config.toml
model = "contrastive audio-text model"
dataset = "simulated sounds of rotating machines with and without faults"
train_examples = 39062
time_shift_ms = 50
n_mels = 64
hop_length = 320
input = "log_mel"
spec_augment = false
win_length = 512
tokenizer = "word"
vocab_size = 51
loss = "sigmoid"
embed_dim = 128
encoder_arch = "convmixer"
encoder_norm = "batchnorm"
encoder_activation = "celu"
encoder_patch_size = 4
encoder_depths = [8]
encoder_kernel_size = 9
encoder_widths = [192]
text_encoder_causal = true
text_encoder_width = 256
text_encoder_layers = 6
text_encoder_norm = "layernorm"
text_encoder_norm_position = "pre"
text_encoder_activation = "gelu"
text_encoder_mlp_ratio = 4
text_encoder_head_dim = 32
text_encoder_fused_qkv = true
text_encoder_bias = "none"
text_encoder_qk_norm = false
text_encoder_layer_scale_init = 0.01
text_encoder_parallel_block = false
text_encoder_inner_norm = false
text_encoder_drop_path = 0.05
text_encoder_positions = "rope"
init = "torch_default"
residual_init = "none"
optimizer = "soap"
beta2 = 0.95
lr = 0.0021
beta1 = 0.95
shampoo_beta = 0.95
eps = 1e-08
precondition_frequency = 50
max_precond_dim = 1024
one_sided = false
adamw_lr_other_params = 0.0015
l1_shrink = 0.03
ema_decay = 0.999
steps = 7300
batch_size = 256
epochs = 47.8
lr_schedule = "cosine"
final_lr_fraction = 0.05
warmup_steps = 210
weight_decay = 0.3
adamw_weight_decay_other_params = 0.01
Rows from block 2 of the audio encoder of a small contrastive audio-text model, named by matrix and row number. Each number is 128 + 24 x the weight over its row's rms, rounded and kept within 0 to 255. All counts start at 0. After the name is the row's rms in percent of the matrix's.
After each channel's rows are labels from the 100 clips, of 14848, where the channel reaches its highest value: "top examples" is what is common among them. Only what is clearly more common there than usual is listed. The data: simulated sounds of rotating machines with and without faults. In brackets: how many of the 100, against the usual share in percent.
# pw: pointwise conv (encoder.blocks.2.pw.weight, 192x192x1x1), inputs 96-191

pw.50 055 [125 227 130 133 126  77 121 128 127 134 166 158 131  96 132  75 123 133 101 126 126 108 138 136 128 130 149 117 131 132 125  96 136 125 132 128 162 128 142 129 160 125 132 113 189 127  84 133 128 140 130 129 132 128 101 141 123 143 119 157  47 131 136 132 121 130 140 133 124 126 124 116 130  73 128 155 112 128 117 255 130 126 157 117 136 121 126 128 132 130 114 113 168 132 128 132]
top examples: bearing knock (77 vs 13.5); electric motor (43 vs 12.5)

pw.48 071 [147 117 173 135 143 120 132 134 119 138 128 121  20 179 123 103 129 126 127 132 125 102 112 125 202 113  49 123  80 130 127 132 134 126 127 132 127 141 121 121 133 127 106 132  69 126 131 147 125 133 126 129 147 123 186 125 126 125  87 131 125 130 124 128 135 130 104 132 122 134 128 131 138 173 125 129 133 128 114 122 124 130 136 118 124 126 113 126 126 136 137  98 106 121 131 128]
top examples: slowing down (91 vs 33.3); gearbox (38 vs 12.4)

pw.151 102 [131  97 126  83 111 130 126 128 171 124 143 128 125  99 129 139 100 122 117 115 129 164  23 128 152 125 136 143 134  86 102 127 130 129 126 133 125 131 127 132 130 125 129 163 122 136 124 134 128 130 127 127 127 127 126 129 118 174 123 124 126 133 151 129 130 136 127 125 128 129 132 124 133 152 128 128 129 129 129  92 126 113 129 118 220 128 127 124 131 130 130 127 128   0 137 132]
top examples: speeding up (83 vs 34); gearbox (60 vs 12.4)

pw.146 061 [134  95 129 113 132 144 189 118 131 148 113 154 129 165 134 134 141 119  90  72 123 161 138 135 128 126 112 197 137 120 115 129  64 131 126 121 139 129 128 122 177 134 131 125  80 127 126 145 129 124 128 113 156 138 130 121 129 146 136 126 129 130 149 138 125   0 156 136 137 124 125 127 125 128 128 135 119 120  80 137 124 217 114 128  70 124 133 139 136 122 110 116 154 118 152 127]
top examples: electric motor (64 vs 12.5); speed: medium (62 vs 33)

pw.145 095 [129 129 134 122 142 127 110 119 100  77 130 162 125 129 125 129 131 116 127 121 129 108 129 121 121 128 120 125 127 128 127 255 147 131 131 133 121 134 153 224 130 150 124 105 129 149 131 127 129 133 135 146 129 121 123 126 128 122 127 124  85 126 140 132 124 151 129 130 117 141 139 106 125 120 148 133 135 120 129 117 124 126 127 130 129 130 111 137 125 128 158 132 133  72 135 113]
top examples: squeal (61 vs 13.9); electric motor (32 vs 12.5)

pw.28 079 [126 117 126 158 136 121 129 128 124 110 131 123 112 113 131 129 125 143 140 129 128 131 127 115 101 128 141 125 125 128 144   0 207 112 129 125 129 130 167 127 129 107  84 109 123 144 123 130 125 143 136 133  78 151 128 126 125 126 137 126 132 138 129 131 129 129 129 135 111 132 125 130 133 127 128 129 132 133 117 124 114 170 123 130 194 131 132 123 136 196 109 124 133 132 191 113]
top examples: speeding up (64 vs 34); gearbox (44 vs 12.4)

pw.169 194 [128 128 105 134 121 129 131 124 109 127 132 131 126 122 131 125 132 127 128 128 143 129 122 118 135 144 127 128 128 128 129 142 114 132 128 128 127 128 185 182 129 121 128 118 128 128 127 129 127 128 144 124 116 128 128 129 127 128 126 127 130 124 129 128 128 128 129 126 124 129 144 130 128 127 124 114 129 128 128 126 100 133 105 130 129 255 171 126 129 130 128 129 130 130 107 128]
top examples: speed change: steady (84 vs 32.7)

pw.163 166 [110 129 128 128 122 128 134 128 168 119 129 128 131 118  63 128 129 113 128 128 114 132 127  14 126 148 117 130 131 126 130 124 125 128 127  80 124 125 136 129 128 114 129 141 130 127 130 134 118 123 205  14 126 128 130 130 129 128 129 128 129 126 128 128 128 128 128 129 130 129 128 129 130 127 133 139 133 129 128 127 111 129 150 128 131 104 145 115 125 129 124 215 128 127 117 128]
top examples: conveyor (89 vs 12.3); speed change: steady (62 vs 32.7)

pw.180 075 [122 121 130 127 125 125 134 101 127 133 130 123  95 110 127 152 137 101 124  77 140 128 111 139 139 141 127 128 117 101 124  89 127 134 119 125 126 136 131 102 136  92 180  87 133 114  63 162 123 120 123 125 144 127 132 131  80 124  88 154 110 131 148 133 131 124 137 123 123 131 134 121 126 128 120 126 128 129 123 127 129  37 135 130 132 125 123 125 132 131 128 157 142  41 151 127]
top examples: reverberation (68 vs 35.5); text has "room" (68 vs 35.5); text has "reverberant" (68 vs 35.5); rattle (43 vs 13.9)

pw.127 095 [152 127 139 140 123 130 126 130 126 110 126 132 125 162 148 110 129 129 137 122 133 200 127 126 116 124 127 106 157 172 142 126 121 130 127 155 125 131  50 138 132 126 129 135  99 136 128 125 129 125 131 131 124 126 107 157 126 125 119 122 129 124 131 124 127 122 127 100 141 114 115 142 130 131 121 132 130 133 117 125 145 156 128 127 130 126 122 124 101 132 103 115 132 119 132  88]
top examples: piston engine (44 vs 12.7)

pw.69 091 [120 131 133  90 131 126 127 110 125 108 146 145 119  90 127 143 112  92 126 135 132 152 109 136 118 126 126 103 123 206 131  99 124 115 129 132 121 126 120 131 123 155 124 131 130 255 128 125 127 170 169 123  26 122 133  97 122 126 128 128  71 127 152 130 123 125 125 139 105 151 127 129 128 155 117 128 155 169 129 100 128 108 122 130 140 111 113 135 127 129 123 132 122 123  98 125]
top examples: slowing down (98 vs 33.3); turbine (65 vs 12.2)

pw.101 077 [129 129 122 116 128 131 136 127 120 133 123 130 150 114 128 130 127 132 126 121 129 116 122 128 103 124 151 143 126 105 121 158 130 133 162 136 126 160 132 128 108 109 122 128  91 116 124 143 125 129 133 129 147  76 102 131  76 129 114 124 117 121 106 125 125 130 129 129 123 129 160 134 130 129 220 118 237 101 129 160 113 130 128 119  63 123 153 125 125 119 112  81 127  68 133 131]
top examples: reverberation (67 vs 35.5); text has "room" (67 vs 35.5); text has "reverberant" (67 vs 35.5); squeal (35 vs 13.9)

pw.178 061 [180 127 181 124 132 128 126 155 140 157 123 129 149  88 128 136 128 136 132 136 120 126 128 125  96 131 131 142 128 107 113 108 142 118 126 123 109 165 111 126 118 133 116 129 130 126 143 129 167 105 124 115 154 118 125 130 126 137 126 168 135 164 128 137 127 130 137 126 136 122 137 123 126 136 137 134 183 117 127 131 138 237 116 127 135 117 166 200 130 135 130 129 128 129 124 160]
top examples: speed: slow (75 vs 33.5); conveyor (51 vs 12.3)

pw.52 063 [136 142 125 123 136 120 103 120 130  99 129 140 138 158 122 124 134 132  83  36 124 141 129 135 136 108 123 130 113 118 117  63 134 130  83 117 132 127 155 134 128 108 132 127 118 129 129 105 126  77 135 121 142 126 129 127 169 138 206 131 121 132 144 114 144  72 121 117 135 114 102  76 133 140 134 146 109 132 119 124 130 129 130 127 130  74 138 122 185 125 101 113 167 129 123 141]
top examples: piston engine (41 vs 12.7); bearing knock (36 vs 13.5)

pw.168 118 [124 124 137 129 128 129 125 130 107 118 126 148 130 133 132 136 134 126 120 122 127 122 120 170 130 118 125 128 131 125 123 149 125 141 116 148 136 129 128 132 109 129  60 125 129 128 120 131 127 108 102 128 111 130 128 127 132 127 130 136 126 129 129 147 122 125 124 121  68 129  70 116 122 189 125 162 129 125 128 158 112 127 139 128 126 100 126 130 112 129 141 128 127 129 143 128]
top examples: piston engine (54 vs 12.7); rattle (41 vs 13.9)

pw.181 126 [126 171 113 127 130 127 130 129 130 126 120 125 131 131 131 100 123 131 128 109 119 109 134 134 126 132 127 114 127 127 131 129 129 160 197 132 141 124 133 134 125 131 128 124 131 110 131 127 126 129 130 255 128  91 127 119 131 123 129 136 131 162 142 128 126 121 127 125 127 130 128  72 127 126 219 127 132 125 120 127 138 124 125 143 133 123 121 101 205 131 128 124 105 139 138 128]
top examples: quiet level (59 vs 29.3); gearbox (34 vs 12.4); turbine (30 vs 12.2)

pw.38 077 [107 112 132 127 125 132 115 122 124 111 124 185 142 129 131 218 129 131 148  90 124  91 119 130 127 141 129 202 131 122 106 133 120 126 135 126 162 129 121 126 174 127 127 199 131 137 133 118 128 127 126 127 132 128 126 127 129 113 114 184 249 121 123 133 134 122 118 138 117  69 127 131 125 123 120 132 137  66 115 127 135 125 118 155 150 126 131 127 128 108 124 125 152 141 122 247]
top examples: turbine (48 vs 12.2)

pw.164 098 [128 118 127 127 129 131 129 126 132 129 130 118 111 134 148 146 127 129 129 128 134 146 125 104 143 126 103 119 130 130 113 137 130 129 129 154 123 132 145 142 129 128 126  79 142 125 117 128 152 126 146 125 127 129 140 135 145 133 128 125 128  86 131 135 128 126 129 136  95 128 130 133 125 129 128 127  69 130 128 134 132 255 129 128 119 136 208 114 100 129 126 128 139 109 119 136]
top examples: piston engine (77 vs 12.7); speed: medium (60 vs 33)

pw.89 096 [130 101 141 166  98 129 213 206 130 126 118 108 127 130 128 133 113 132 133 127 129 130 129 130 123 128 124 108 139 131 128 130 181 129 129 124 127 121 127 128 134 128 127 128 140 135 126 164 128  97 128 130 129 127 123 133 109 153 129 134  34 138 129 151 127 154 129 130 126 124 125 111 130 123 131 115 126 141 109 128 137 138 125 158 128 125 129 129 127  88 124 128 119  73 126 118]
top examples: speed change: steady (72 vs 32.7); gearbox (38 vs 12.4)

pw.119 095 [129 152  91 140 129 126 128 123 129 113 124 129 163 125 120  93 133 130 134 135 133 134 129 161 133 147 125 126 139 124 130 137  92  66 131 147 141  99 123 130 127  85 149 123 134 128 131 132 139 126 129 166 118 127 128 125 126 125 127 127 139 131 128 190 134 135 121 127 208 128 127 138 128 130 170  23 128 130 125 136 109 137  97 124 134 126 174 108 136 139 128 128 126 132 141 129]
top examples: conveyor (93 vs 12.3); speed: slow (77 vs 33.5)

pw.18 072 [129 125 130 125 132 130 121 126 156 162 129 147 123 145 122 154 138 116 135  58 128 126 132 126 124 127 127 124 136 128 106 130  57 124 139 137 131 129  91 109 120 119 130 128 222 121 127 135 125 123 125 121 160 128 130 129 149 129 126 128 117 132 141 136 136 127 144  87  64 159 159 125 118 125 117 113 119 130 128 255 126 130 105 125 134 147 132 137 121 123 127 139 189 127 126 130]
top examples: bearing knock (78 vs 13.5); piston engine (38 vs 12.7)

pw.85 073 [128 134 127 132 136 130 122 164 108 128 121 128 120 118 125 117 119 129 128 132 126 141 109 142 100 128 133 122 136 110 129 212 126 135 131 132 137 139 122 133 131  93 136 134 135 124 130 143 127 133 119 133 113 137 106 119 127 168 129 123 143 127 126 131 118 203 144 161 128 120 136 119 128 118 125 128 160 143 125 133 121 122 121 132 125 127 134 127 132 119 105 137 110  94 127 120]
top examples: slowing down (77 vs 33.3); turbine (54 vs 12.2)

pw.55 080 [203 127 125 127 137 126 137 148 136 111 168 123 135 130 129 125 179 129 186 125 140 124 132 122 124 128 131  59 128 133 125 139 126 131 105 184 126 126 164 129 141 130 133 132 123 118 124 127 124 132 122 135 128 128  97 124 255 125 122 124 128  79 127 132 120 126 129 140  93 135 119 122 138 127 129 142 110 132 127 132  89 130 143 139 128 137 127 165 188 151 130 129 129 131 131 131]
top examples: compressor (52 vs 12.3); piston engine (32 vs 12.7)

pw.161 081 [140 127 124 111 189 135 130 114 131 128 112 108 153 127 126 130 133  98  92 126 151 135 151 100 131 143 131 131 103 155 154 143 215 126 126 124 137 140 198 130 131 125 126 139 142 128 116 137 129 124 133 131 121 255 144 136 128 129 145 120 118 135 114 132 134 125 137 128 110 130 126 122 127 132 130 140 126 127 115 119 125 115 133 120  92 116 127 132  75 169 139 128 131 139 132 125]
top examples: quiet level (77 vs 29.3); thin (high-pass) (51 vs 12.3); gearbox (38 vs 12.4)

pw.10 112 [127 127 189 130 132 110 122 132 130 128 124 134 119 130 128 131 130 175 130 123 129 163 129 149 144 128 131 130 131 128 122 130 128 132 255 128 121 114 233 119 130 141 129 128 126 133 125 128 127 128 116 143 132 128 117 129 129 112 129 129 128 114 129 128 129 127 125 128 132 127 132 138 136 129 154 130 114 129 127 128 126 131 127 108 135 113 128 119  87 126 122 132 127 136  96 128]
top examples: clipping (96 vs 8); text has "clipped" (95 vs 8); turbine (32 vs 12.2)

pw.187 124 [114 123 129 112 127 160 126 154 121 130 129 139 130 148 127 135 127 131 134 125 129 130 141 127 124 131 138 128 129 125 114 134  87 128 132 131  97 128 128 126 123 118 127 133 128   0 131 117 124  86 127 124 110 125 129 133 131 132 128 128 143 118 126  98 129 127 143 129 130 126 128 126 134 120 127 127 127 121 129 132 126 111 127 128 127 129 126 128 127 180 128 127 114 130 125 135]
top examples: gearbox (79 vs 12.4)

pw.129 109 [157  90 138 127 122 130 119 129 126 125 116 118 132 125 127 134 121 129 120 130 125 129 137 129 133 132 125 120 122 122 126 125 130 127 117 109 132 131 129 130 133 130 133 139 128 130 125 110 129 172 126 131 130 127  94 151 124 126 133 120 130 140 129 117 131 255 125 129 136 129 129 126 134 124 123 127 127 126 143 131 125 132 131 140 101 129 133 128 128 125 127 131 135 126 124 130]
top examples: gearbox (39 vs 12.4); thin (high-pass) (31 vs 12.3)

pw.100 157 [112 126 125 124 132 132 128 126 127 160 120 119  54 147 127 121 128 134 128 132 140 129 127 114 118 127 127 116 128 133 122 133 128 125 117 112 129 128 100 126 149 127 128 127 131 133 136 129 119 129 112 130 139 127 128 139 130 128 123 127 128 127 126 133 126 125 127 112 128 128 129  90 131 124 125 129 131 127 123 128 127 129 126 130 129 110 129 129 126 128 128 122 119 128 245 129]
top examples: state: faulty (97 vs 55); reverberation (66 vs 35.5); text has "room" (66 vs 35.5); text has "reverberant" (66 vs 35.5)

pw.98 125 [161 121 120 130 129 127 130 130 127 129 129 126 125 127 124 177 126 236 129 127 141 131 129 129 133 166 130 108 127 154 144 131 154 122 127 132 130 124  91  34 146 127 122 110 130 105 131 129 143 128 148 125 134 116 125 130  96 127 121 132 129 146 117 129 126 124 121 128 131 123  96 137 126 132 133 101 129 110 122 130 116 126  90 125 117 182 131 137 131 125 125 143 129 119 118 125]
top examples: rattle (61 vs 13.9); piston engine (32 vs 12.7)

pw.113 094 [132 123 118 128 134 127 128 133 131 182 124 127 150 108 145  88 126 126 140 128 133 119 125 127 140 100 127 129 110 112 126 129 120 120 130  99 103 143 129 126 116  25 126 125 139 127 131 122 157 131 127 131 118 119 102 132 122 126 124 146 107 156 128 125 132 166 119 126 128 138 137 120 145 115 130 143 122 153 130 128 127 125 115 118 142 140 113 141 138 123 132 120 135 125 121  87]
top examples: squeal (45 vs 13.9); gearbox (36 vs 12.4)

pw.86 077 [128 127 127 123 128 126 130 136 123 147 126 100 130 126 127 140 128 109  60 145 169 126 130 131 117 126 116 131 108 127 123 196 128 119 130 126 117 141 127 102  73 119 129 129 125 133 127 102 131  93 120 128 126 126 104 119 131 129 127 130 128 126 107 128 138 127 124 131 123 115 149 136 149 122 165 127 128 131 111 123 133 104 127 111 211 130 163 120 128 141 159 127 116 135 255 127]
top examples: state: faulty (100 vs 55); rattle (65 vs 13.9); squeal (43 vs 13.9); piston engine (33 vs 12.7)

pw.59 112 [126  84 127 131  74 136 130 127 157 139 125 136 123 137 122 138 128 133 136 128 140 128 118 129 134 125 127 109 127  93 132 119 125 133 129 126 125 127 132 116 129 126 127 132 115 138 125 125 128 204 127 127 127 115 128 120 128 118 124 124 123 140 132 216  93 125 130 126 131 125 127 130 128 104 118 131 125 144 142 127 131 126 110 145 111 136 128 127 154 151 124 119 126 122 131 128]
top examples: speeding up (67 vs 34); turbine (61 vs 12.2)

pw.49 120 [132  92 130 125 144 126 126   0 134 127 134 128 124 126 127 128 120 128 126 124 125 152 128 127 121 130  93 137 112 209 111  93 133 128 127  36 132 127 128  94 124 126 130 122 131 255 128 128 127 153 103 130 136 128 126 128 124 100 130 128 127 130 126 155 127 132 130 127 127 118 127 133 131 109 122 128 132  99 123 133 129 129 134 136 146 127 104 124 128 149 129 131 129 128 125 128]
top examples: turbine (34 vs 12.2); compressor (33 vs 12.3)

pw.15 109 [112 135 144 126 146 125 123 116 136 126 129 136 105 127 128 110 127 129 125 106 130 112 123 130 126 127 129 127  76 124 125 140 125 120 128 123 123 129 148 110 120 128 129 128  97 122 123 121 129 115 131 126 128 127 146 113 130  38 148 119 113 129 112 149 126 123 141 128 126 130 127 128 120 125 127 130 118   0 125 139 128 122 133 130 131 126 129 131 128 128 117 131 139  36 126 148]
top examples: reverberation (63 vs 35.5); text has "room" (63 vs 35.5); piston engine (44 vs 12.7)

pw.106 081 [131 148 128 133 133 128 126 132 130 128 130 128 140   0 130 126 123 128 139 140 127 139 123 130 129 128 123 131 126 123 144  67 108 125 131 130 125 137 126 134 128 133 107 127 131 129 115 125 124 138 131 123 129 128 110  96 133 127 119 142 125 133 118 131 126 126 150 139 124 127 128 129 126 129 132 129 108 104 125  98 125 128 144 134 144 130 126  93 101 112 145 114 123 132   0 164]
top examples: electric motor (74 vs 12.5)

pw.103 076 [113 120 119 116 125 102 131 112 109 131 180 138 123 139 152 176 136 131 132 134 138 130 123 111  96 135 125 126 137 153 118 138 129 126 135 117 127 133 136 119 121 148 121 130 124 110 123 130 136 126 128  92 128 128 223 138 141  94 114 143 125 137 141 128 134 203 142 116 144 137 134  80 130 122 128  91 129 124 133 159 128 132 158 120 128 124 127 153 118 135 126 122 121 119 126 122]
top examples: reverberation (62 vs 35.5); text has "room" (62 vs 35.5); text has "reverberant" (62 vs 35.5); turbine (49 vs 12.2)

pw.104 056 [128 147 131 136 132 122 124 120 125 123 143 152 121 125 132 130 124 128 131  95 133 143 126  73 119 117 115 134 144 125 124 154 124 134  54 175 121 127 122 130 128 128 132 130  92 126 140 164 134 120 162 130 127 130  81 127 114 132  91 126 131 129 150 137 120  71 118 130 133 142 114 126 131  91 136 141 131 130 131 134 175 179 136 149 111 132 133 124 125 114 132 130 139 126 141 255]
top examples: imbalance (43 vs 14.4); electric motor (35 vs 12.5)

pw.167 084 [134 107 145  24 126 192 150 104 128 129 128 144 136 138 135 117 178 126 156 130 129 125 126 104 140 105  60 114 142  59 145 130  94 121 127 137 131 125 149 122 147 130 126 129 136 132 163 120 131 121 135 133 138 123 128 124 121 141 113 128  86 109 107 135 127 124 129 201 130 156 132 132 138 121 124 130  98 134 129 130 128  81 126 174 126 116 143 148 142  75 127 126 132 115 120 134]
top examples: gearbox (48 vs 12.4)

pw.175 083 [129 131 127 131 134 126 127 118 117 130 129 161 165  98 129 110 137 129 125 130 135 129 123 136 132 125 152 136 129 151 121 132 122 133 131 137 124 125 100 113  97 127 123 129 145 132 121 130 130 174 128 127 127 129 156 112 119 137 126 173 139  89 137 134 124 137 130 130 135 132 128 144 178 128 100 128 123 126 125 147 131 187 125 131 137 122 117 160 143 125 128 112 121 130 216 156]
top examples: turbine (75 vs 12.2)

pw.39 128 [133 122 131 128 127 126 126 236 120 134 127 111 110 129 127 121 127 125  76 122 128 128  97 128 127 144 121 142 115   0 145 130 128 139 129 130 129 127 129 128 127 129 128 128 132 120 128 128 127  81 127  98 218 136  52 171 127 101 129 120 129 125 123 116 126 102 121 129 129 129 129 130 130 134 126 129 126 131 126 130 130 125 139 127 119 131 127 127 129 125 128 130 125 134 128 138]
top examples: speeding up (96 vs 34); compressor (67 vs 12.3)

pw.90 077 [132 121 146 133 125 110  97 113 117 134 116 131 152 128 131 135 134 132 124 133 126 133 127 114 134 130 125 125 129 137 143 136 128 127 124 121  86 129 176 129 134 127 136  57 128 117 110 124 136 127 136 139 114 128 106 120 128  82 106 105 101 125 125 127 129 126 123 112 110 142 128 128 139 130 116 128  90 122 126  80 146 128 131 128 128 100 122 129  52 138 133 121 123 133 139 128]
top examples: compressor (31 vs 12.3)

pw.77 070 [145  87 120 133 138 108 127 134 182 127 133 132 111 131 139  87 138  82  18 123 124 128 116 128 133 113 171 109 125 131 117 142 124 129  24 126 128 122 119 141 129 133 128 124 128 118 123 132 126 127 124 134  96 117 127 166 125 141 154 126  94 123 104 115 149 113 135 123 146 125 125  86 126 128 127 101 127 124 117  55 123 128 127  79 131  85 110 175 146 138 109 151 127 116 127 123]
top examples: speed: slow (74 vs 33.5); piston engine (66 vs 12.7)

pw.128 073 [128 117 130 177 127 151 122 120 138 142 141 139 127 159 105 137 142 182 136 132 139 121 119 122 126 150 126 130  93 135 134 138 135 124 128 111 128 130 143  88 128 124 177 178 129 107 152 131 194 129 184 133 100 238 119 131 118 114 120 125 129 100 129 104 158 123 127 131  95 125 132  30 133 165 129 133 143 129 129 121 137 124  87 130 126 130 131 131 120 134 130 117 131 121 156 143]
top examples: rattle (55 vs 13.9); conveyor (31 vs 12.3)

pw.8 061 [128 125 130 127 120 165 112 145 127 142 138 179 128 112 122  94 159 128 121  83 130 129 125 133 109 132 135 133 140 100  64 125 121 124 122 135 139 127 126 121 129 127 151 128 134 152 128 132 132 129 129 131 167 111 133 123 117 178 137 116 161 132 143 129 123 104 170 214 129 127 122 139 134 133 136 130 127 126 123 132 127 133 136 132  90 132 127 129 125 134 124 131 212 131 128 128]
top examples: bearing knock (44 vs 13.5)

pw.27 062 [146 132 131 130 169 117 130 118 127 159 126 105 128 141  73 114 137 129 131 121 131 146 133 128 125 227 137 133 147 126 158 129 181 135 132 244 131 138 169 137 130  52 128 174 124 141 149 128 126 135 131 126 126 129 120 129 152 127 118 136 124 128 138 135 125 131 127 129 117 121 128 134 223 129 110 126 149 150 109 125 120 129 132 114 141  82 131 129 129 157  84 128 142 122 128 129]
top examples: thin (high-pass) (100 vs 12.3); pump (34 vs 13); fan (30 vs 12.6)

pw.71 086 [137 135 132 111 129 103 132 127 129 124 127 128 141 123 125 126 120 127 136 112 128 188 129 129 155  42 129 147 118 111 128 132 158 127 141 124 141 126 130 126 113 127 127 129 127 126 129 120  91 127   8 116 142 128 127 154 125 144 133 176 128 130 120 120 130 111 124 131 126 129 152 133 131 128 123 134 100 170 136 115 131 200 131 134 140 134 136 119 127 143 126 129 126 145 136 130]
top examples: conveyor (35 vs 12.3)

pw.73 093 [126 109  87 129 134 126 128 128 129 131 125 120 121 125 112  92 132 126 140 127 131 129 132 124 121 124 123 125 129 126 129 164 115  80 140 129 129 124 131  97 124 129 134  98 139 126 131 127 128 145 131 131  73 128 116 126 115 125 125 124 121 128  99 121 128 127  80 124 128  80 123  99 132 129 128 130 138 125 124 114 126 195 127 127 126 127 130 131 136 129 122  24 110 127 130 124]
top examples: turbine (32 vs 12.2)

pw.93 076 [116 151 119 133 141 174 127 122 137 151 138 148 133 132 130 139 128 143 132 119 131 124 126 132 130 136 126  76 130 101 128 172 122 127 126 127 122 128 128 124 127 129 129 139 187 128 173 163 136 138 128 123 130 129 127 148 146 119 126 159 124 130 150 125 130 146 130  95 115 127 130 132 124 137 127 131 123 129 126  58 130 210 127 131 120 130 150 128 128 123 213 133 125 127 121 110]
top examples: turbine (73 vs 12.2); slowing down (60 vs 33.3)

pw.63 116 [112 188 130 125 121 138 132 116 123 123 133  95 127 130 136 128 122 125 127 121 125 136 124 127 124 120 123 118 122 185 130 134 120 129 131 133 128 130 124  78 128 147 131 131 131 195 128 119 128 255 143 127 123 128 132 135 127 126 129 128 129 129 129 131 132 122 125 129 127 128 123 127 131 123 129 126 124 133 125 132 125 127 127 127  96 129 130 128 130 126 125 124 129 129 127 130]
top examples: slowing down (98 vs 33.3); gearbox (54 vs 12.4)

pw.138 046 [132 122 131 121 144 126 126 151 120 112 132 123 188 122 127  91 132 139 129 110 117  67 137 136 154 130 148 125 139  84 120 121 154 147 125 119 103 119 127 127 130 131 129 127 122 119 115  67 131 153 128 126 126 125 117 135 126 107 168 116  65 113 122  60 138 138 115 123 124 129 121 120 126 159 140 122 128 119 126 158 127 136 116 131 138 128 118 126 127 135 142 117  61 141 126 141]
top examples: thin (high-pass) (84 vs 12.3); gearbox (55 vs 12.4); turbine (38 vs 12.2)

pw.35 094 [127 126 130  94 133 118 174 125 127 124 133 124 137 128 129 126 135 123 111 126 126 126 130 129 128 128 128 136 140 123 129 129 123 125 116 117 129 129 129 128 100 124 127 132 135 255 128 156 126 129 127 128 156 146 124 128 128 119 130 127 131 116 127 162 123 117 158 171 116 136 115 128 128 142 129 123 129 137 160 127 124 127 129 118 255 128 127 127 147 127 144 131 125 130 152 193]
top examples: turbine (69 vs 12.2)

pw.170 114 [130 138 139 129 134 130 130 145  99 130 131 129 135 127 127 125 127  84 128 128 255 129 125  76 122 132 128 128 147 130 115 122 125 110 113 171 101 138 120 125 119 122 129 126 129 129 125 147 125 128 145 127 132 128 127 130 135 128 122 142 131 134 130 130 127 125 105 114 117 120 127 160 129 141 122 133 127 127 128 125  77 130 137 126 130 128 125 105 135 121 129 171 129 130 214 127]
top examples: reverberation (84 vs 35.5); state: faulty (84 vs 55); text has "room" (84 vs 35.5); text has "reverberant" (84 vs 35.5)

pw.154 103 [128 127 127 134 118 111 132 128 186  88 130 129 131   0 101 117 127 122 128 123 127 169 131 126 110 127 120 132 123 131 135 123 122 127 143 132 128 110 133 109 122 144 129 129 157 126 123 122 127 132 129 127 127 129 134 126 136 118 180 124 129 126 129 128 128 129 129 134 134 128 130 127 122 135 131 115 122 131 125 128  43 169 127 126 132 127 123 113 131 126  69 132 124 136 125 140]
top examples: electric motor (80 vs 12.5); speed: fast (61 vs 33.6)

pw.20 102 [ 90 129 129 130 128 129 126 134 201 132 129 119 133 122 126 127 130 138 132 129   0 124 127 231 117 130 129 127 131 141 125 153  64 135 121 129 125 125  94 129 140  88 143 133 129 139 130 132 135 126 128 111 128 132 119 148 128 129 114 128 129 122 126 132 123 126 129 124 131 126 115 138 129 126 140 128 118 125 127 145 121 126 150 120  73 130 119 126  60 126 127 135 130 127 168 135]
top examples: conveyor (70 vs 12.3)

pw.186 061 [172 140  79 119 107 156 119  83 127 120 111 138 134 108 133  43 120  81 108 139 132 140 113 117 117 124 157 127 126 113 128  45 151 145 128 128 118  52 132 132 119 129 126 129 136 162 114 123 127 124 127 131 130 125 130 202 124 209 158 125 160 116 142 132 125 112 147 121 139  70 134 123 123 102 132 125 124 126 111 135 106 138 130 111 157 132 139 116 126 101 129 123 141 124 125 124]
top examples: rattle (62 vs 13.9); piston engine (46 vs 12.7)

pw.12 115 [139 174 130  70 123 129 145 129 136 121  96 127 129 127 127 125 127 129 130 132 132 108 129 131 123 126 126 131 128 128 127 133 126 128 121 132 126 128 128 123 133 130 108 111 124 130 127 129 127 127 134 123 120 111 129 132 131 127 125 126 128 134 127 106 127 129 127 118 129 132 127 131 128 102 129 120  71 131 131 112 150 152 125 126 124 136 129 129 128 148 111 125 126 142 122 127]
top examples: clipping (100 vs 8); text has "clipped" (99 vs 8); turbine (31 vs 12.2)